A small image classifier, trained from scratch: 24-pixel images, batches of 256.
Rows from block 8 of a small image classifier, named by matrix and row number. Rows with one number within an expert belong to one neuron, the router's apart. Each number is 128 + 24 x the weight over its row's rms, rounded and kept within 0 to 255. All counts start at 0. Numbers have three digits each. After the name is the row's rms in percent of the matrix's.
After each expert's rows are labels from the 100 images, of 14848, where the router gives the expert most weight on average: "responds to" is what is common among them. Only what is clearly more common there than usual is listed. The data: rendered scenes of toy objects such as cars, trees, mugs and chairs. In brackets: how many of the 100.
# router: router (model.blocks.8.mlp.router.weight, 8x192), inputs 96-191
# up: expert up (model.blocks.8.mlp.up, 8x384x192), inputs 96-191
# down: expert down (model.blocks.8.mlp.down, 8x192x384, transposed), outputs 96-191

# expert 3
router.3 108:135160102086133110123175103113152135092124109119138130105129179119133143122146150102097136141138108147165109100190137149157124130140134142118080130111149118105189111127088068140164114109127160141140131076082161129138108130145088112097139161144119096125089147082178098141132103110131104116
up.0 093:133149126137087136118113101133118093164164149128152102110137096102088132114095193150149150095119106153140171152125119149096116154108143137106153132137136105142114141139145122126112094132128155085161117121104102137120144161132104141114073158125153161130136111119121121092106141080075094074
down.0 088:102110080136147124107152125136119152132141160171148125096168108145138141086102125122085145142111078088133181108131134134145103116077120164110095124158102075126152144140148120157162103152104115101177193120108084129115148126141136095131109140097105103099138173169186159116136150161136148121
up.1 109:129104127121074157140121123142148109137111132159105121131128089130148129070102164117154189129099127132116102155146155128118120150142122130138137128164154065142128100118115134059129108134139118095118120137136131121102114138121107135109099137130135186175149154142161118138087062108103125105
down.1 110:111127162087103154165151132108095145114137126123170122106123112159170129104093138150160125127147145123123162128119174125157118132141119152160119114122159094069128138091142115133148120169099168104098120116106145151129129141106152158132162125114147132109133129139141106112131076142079120135
up.2 093:140165114109147151081104120086147140126110116111127183142142109123120144105114146182137109113119138110170093143096131109127115112116127125137130140084070146156134153104120149144160137061122096146116110106140053117123127129144155156170106133106137134110132162109140097088171138107101132155
down.2 099:094104136171117139135131135129124085161147152175099129122077149177175104123144146130151156100123149142120113164129132133114106164148138125126165107145126161134108117139169113146108097106109131139148123118138120137139115125073111157071116158095182158082120126116138133111158116104102080090
responds to: hammer (29)

# expert 0
router.0 097:129168122132116147102138120173116144090098142090091173132127118154121095110134113111067136154147198079076108129103131122141160123121122126140141086129128148117145127156153134065106151106155107154108127162157149109088087106124157092146145113160097130132117164150089123129145168116130154147
up.0 095:136114151125091130140152137078138133146108141168131091101146154132117157113105132156129152099133135097140159125178145104148079155165128156131111115091145111100142111100128160134180125141104105135152102129128142134132145115145160118082163134128138086094114109118181175183117117166165104101
down.0 095:128119097122136120119082102170118092115134114114146101150153106102110084133119168129130104115152147145149146135162146130082119151102159129148129105113114131109123162100134142157078087143093127120124115103098123151117131113110115097125152146132142104101127173124165143113146149145179062115
up.1 110:121116126128106154146091111122125134124142095127165109120147143123123150109112172142177115092093122166146150138171134114089112128133129160090110137133113097140151145083112155149149111118128158094156118098091094125151145131101127156103144145121140130127145121100186128121111095128158115127
down.1 064:109129097142140104127159141147088138144151165125093127114166117114098145170159139146105097132105089117183161113157121153071127163131159152129144116143131112141135148132115112103117092136133135139140130095120112127161110136130109067137115136186133155142072163157115113136123125116116070130
up.2 105:159117142088123115109154104153139124121139154174114118079112132145125107117127139148110177137129120089105119114117162119128120140140117147131138095145106100114105137128111124106136152134145170125157108111120162153131104042135146151089136147122152118067165108146134183100089142165111117095
down.2 142:133136145117122112090087096112114092105158120140120115157144149092147125128147125059107079165111106169153125114136096154135167137098116141133102171136118157157163133154095084157110135133135145109108138138095120155114122124154091107158096149143110169177136132128142093167142153102110166184
responds to: light from the left (79); teal object (50); its colour: teal (35)

# expert 4
router.4 077:153140119146109177144130130151117157127092134102116152159157176114087141145124156135132142131123138126132106123138120095123130110121111071118083148140149137129122138128136136118142167128146131124118136123096109104081111147123140121140126153142165145160154087141130137150121137104137158168
up.0 106:129140107157100164137137133143122111152151134108137123104122129125109122121154129149158153152124198117101135131116129154109150163193123079114108138151128139101132129127136150121140116124140144087115092119138118151104106088081096160120177147135097128096133142120141148165169129123142148164
down.0 130:117182130093102119077130134155097137111137131117155131152167110119101099100103152097083107168128122108125116107141158131178166121069111152130097149120117154110180134138123113181108102181132133132106133167141159142119175128147097118129137099136121143092134089140136118135134129140131142140
up.1 088:117099087169126122143123151128169080130129131127145124125095123114128151148146136151136122139124140146106097117161112112115135156090132128128124134169116093159113124140116124123073148100152170117174094092154126167153101085102110179125101148146080158162133145121131102128108113131146132131
down.1 106:110085108102194092147148109140094117141135169096129126171114130109098096149193154163122091147123117113132126171148134122161116136141116179136130157137116134146161076120103094171115126131129141124124140141105169154120130113126111102100115152140099135095107126141156139153138118137148111126
up.2 102:152143153117107141144084145124117119143128125147181122133132154142112092130144184136176152100112105168136143123140149136088138134142136167071094192119144115121113107146111113140106155119149157150163090071129120126123154094085167149096160112107117097105181139134132114136108127147115111116
down.2 094:115205163098130143134138123111126177092139084141098138144121114156147105118141107151151138146097155138131125133089112125096148128128120129130164121112150099131160139136147119115118090110117087121091095137092119127110122160113174126123132129144116131112141153127129129126140170117128146142
responds to: light from the right (87); black object (39); its colour: black (31)

# expert 2
router.2 079:155121139130109155132109145129104154098131110108126127177155140104089141127129136124129130160112127126132128124130130093117131129146105092115094187145123122139140115112112132143147176134125132118138156126092102119103112144140153121140131147152157130134171072137127158150123144120148146178
up.0 098:146151134122050141096105146151169076150117132114145110071132124104107121131097139136135163128110158175125104153135143120079106158103151095134137101131143152104118118120140149114117118143131152126169058121138136154137173111123151143126127140125156112116138118147158108148138110142128118133
down.0 097:116165167138103139118119132155163110119106145128138131094162083115112100099090086120101165112158152109128082102127129088128118126085135104167113118124093147116087108106192176162107097118106072143126132122130123136136149148156188159136128114125124089105126134151147125119177171121164099151
up.1 084:167160103072092140141148146099150141097132093147118142108081136104128126089137144126204174147103111133154122110125177133096119173163155127145106122108122116145107101098103132139180112112113172113139139149127114120126125138137175168125129154120114129135112092079126164121077116110128145143
down.1 096:156142162142157107130120115143137193141127129120111104151159124097109143139210108138150128155132129114133086075120097140108162105132102159130106155153155095160163150134105125117126181100157120110107119096105093111122083128122136097126133139117073116145148138121142141143111200125143123175
up.2 092:141101135090106147100093080073150121110120126123140132107125167149125133084123156120146136115114118155143144161125128117082070125138170127096114107116110090153142137114127106097143137111116139115164141093120128085142153108114125151121118155116116117115140141096153139112106090166127134112
down.2 073:111144184149098131098107156155165150088125107088129111131166119134125151142141086123170157151120122134148072094083103122092127150104116127176139105113147100130112154141154128123130171130115105116097088101095103136114117158136174121132108132109125111135132123131132127146158132126107112172
responds to: count: three (65); black object (37)

# expert 7
router.7 123:090144137122138089147088114093113122173164146162104090101121121123157124137132093161177114060107116139168136139105119124121124136135155125143151136108086123144093139135133129163089113162099117094149093133136116175179170129112119136126137117080124171101146103131135160134125134129120101157
up.0 099:137125106134129163152097123118143132121105137152126137174131149097143164142155130129129139162122149144132116120130111118081122107153140143110113159126179118143179109125157125110109194077101107112130153066100130134121129119094117124140155137147101086126147141104146105132165148098109152133
down.0 075:182127136134104141110119104101141092143123182129111134165153089154115121115127160120143152150109080109113110132141108174144135110109128126090089142191093141156142098164140134142098125117148083130123115157088157141107092152169112121157106136087160138152144127150145142122099179138156121124
up.1 098:114102133155112144176101075110171096126111136115116143187114158081135130136159136149123097157087141130150111143148115148121120098134098138116141132119155155161123122104127148119097152122129180122081123113089131125136140116112124123118122153097118144132162144106117074145160142092122138144
down.1 087:101129127126133142052117099130148118142145178096122105133170120137112097147154127130157113137116109121126118133117087155121098135100161128120103150118093133186162112187125110110106130151129123110153123123121132163138118109134170142122121103106123067153142128104149113154161174114171131157
up.2 107:146120112162121178108091162133123144106111110092126116165148158123102127147138141100134173162120145141119130146133115118082142097126119086090115155121147168140162103157144147083130158107143113131101122120138132103093131111094118123159141121162112099126130137134135104168168141128146158156
down.2 084:141140097152107140104100158134144097143069132144121159150144125140105107124111141132125165120135084111113106095142137140148159152120126127123117122156113164163110117149148127098126092147154088123126127143132115078124127140168078125160124119139139135136148131116152167109088190150164103108
responds to: white object (79); its colour: white (78)

# expert 6
router.6 080:159122138151098167134109124142126145109106131099127137181160140104091146142130153137139137153119119128141115122136122094120137128149093092106098181140149133138134122108118127134153171138122140124126127118071110097096104138135141130134122156132162143143157088134131142165101153112135155167
up.0 097:156112143114090126147158140103169136089129099106135087099104169109092115108127144180164127108109126154112129156163102104067096134141157129079112105103130094160112094143095124144102170121130159132147099132125125138129135152121150173133133158133162094136128149084125100173108091110133131151
down.0 089:156135129148120167138164151151155152110114141088101115115121144128123130122148099186115149145132134125109106118113120089127165119140078086136119138130110152154111125140135149121128161124132076151131138138140116131134131120142116106176103113145132102109121084151081169155112148134132117136
up.1 101:105140159105121135107120091130131111162144144088156088096128111122171143072140126140149124111081154114150117174123101132064136141144153115083123135123121132125133133142136120124110125091119134130152065106132116156150150092081160170115166139138118115111123156128160144154161144151136113133
down.1 090:144176148123127180089133105160138155108134098097125117109105116166155103106112113105123118142119165129124111156091104160104129111120107109094124120117094147152157173150136134109123111102149112146128139119142137123094136131144165135171130089102114112185134119108112114125177149120102152151
up.2 118:123152139113095116128112119144173107123145115096152086064102108118127099080112112140158135106110163133096129155116117136078114146129167088119166130101130078110112129136114125132166124134121141107145055133165135141150144112074157137114127126118137108139112131106124114139097081123163133138
down.2 125:091175141163139177122176153169125146113158133094127075136145125122167091156143065137129107124131165094083080124107107112110155126135133099129141120127103186135150117142127168130114115117117106092113116150146124126132168127087126137114162090115113079147145119135118133123168125139158141156
responds to: light from the right (86); black object (38); its colour: black (27)

# expert 5
router.5 117:159066121173149121127124122154160111139119068101148107152127121145110127139122133107126163143141093152086164122122118125127137151083100125134159128143153110139127144120142186123135118153151148157115161148150132112095127131173121158154076104106115085149105125130101087105112109140126138112
up.0 098:147167109107127130141095126088133164123138108130147161112124155091143099150145112114130149116141151173163175115142123113134138119132171108118117158109132107129150146124098098134136107118170174106165097139129152124126152090112164095138180121129103149143111106105122098141095157134124155153
down.0 099:144122130153125098134146093112133122157106117147080125123156145102143117143171174184150116101090082118176162148132112138082117126122103147132144165136103110157134131135091113112121157158114159143113077096134130094162087136146136078125121120094108170102188130146137153150118132110103119166
up.1 102:117141127097090177148102109141155117119116137096141140108103115119162108092118166180151142116106083123180137138109163110129101131131147093116123109116117099132114125115177070090132121123058122126134074139090122090150182136112132127103104091129172090132133110138168172110110132136156119125
down.1 109:120125146139087139131122054112100091129159134113094114121098108104138092058114144137115096135093095115155141165129141133147109143114145119127132130131098154135145132133165071144118114158058096115133135184113115143133141162129126095119102107134181178109149090145141171111125164109124126134
up.2 097:110136131113113129172147143137111113145146119119139120127129135138134158131140098144175120084093142144175165142136108138052089110195160112110113095106147103120124144102171121128131126101105144069145086127086132157151150151114148116110168111149167142130122114134132164121107099151142139143
down.2 094:114145173118151170140151094142124149126159178127132129097130119099141136117146073096128094144143153083107114126128144124107082073122163103135122126142123091118126139110177117137133162125091154090129160128069132132162144133091166093093155102113126131187146062096119114135152115097180146120
responds to: orange object (88); its colour: orange (77); count: three (64); light from behind the scene (58)

# expert 1
router.1 107:120108148144130180140126167134120119155142161153156155140092086112150137147121152135162090138135098091113132130111161155122086113148155150108123127132153134121066126095129149149156106103130093104118128138140105113136160145076138120112139112157146142124156150148121160116115118168126160064
up.0 101:169104090137121109127116128157147110150107080062129131126155113138076159116119144143154124090115102162171181136140123117054134149155117150109112142121110119112142118119129122136147134131150162132126113073101147138127153083154130107115159124107130090127178119128178127130111106110146115118
down.0 079:146113143129152139133143131152088135111129139150114114089091110081149115138132157105108081112178129110135170128138133083164108127110152100118162099099122146136109154104131149115126127126085130133135127144148126108108172155109074120121120173164139145123113119153138146108104169134098144128
up.1 092:120124122108093132133076122107162152121135143138128082143181131083105104120145120183157123099106112147113150126159133097144138117108124146097123162076116048140106098121068153122143141153138127134104097149126105123123139125104151088119125144112123073145169156163135142136119146149146129111
down.1 085:115125114127179125122133153129115105155140159092151135145117129120146102160138096126129121129136147094078098176093123161136136110124134106117179147147108135141119129114135151164089122131112086109176095161121171131155162121116123115098133114136124129106100163158088120102131138122182125086
up.2 101:099145151131089099095094112107159087137164158126120064108121151083176138109107142126153121118104130118161112146167139137149117153094143137130124182128115130163124060137096129103071119169140133101137102129137099141168121105115123150110088152142138163140114142093154097155139135116110102126
down.2 107:081072108170130121139148167167110092197155138159145138134118129176149130141121124121159153090179111138114117153104140196105117142107122094165132114178111146124108133139168172149115079139138132132151099150152113148125127124132134140134119113082132107103113159120149131108146110143120106086
responds to: light from the left (69); count: one (69)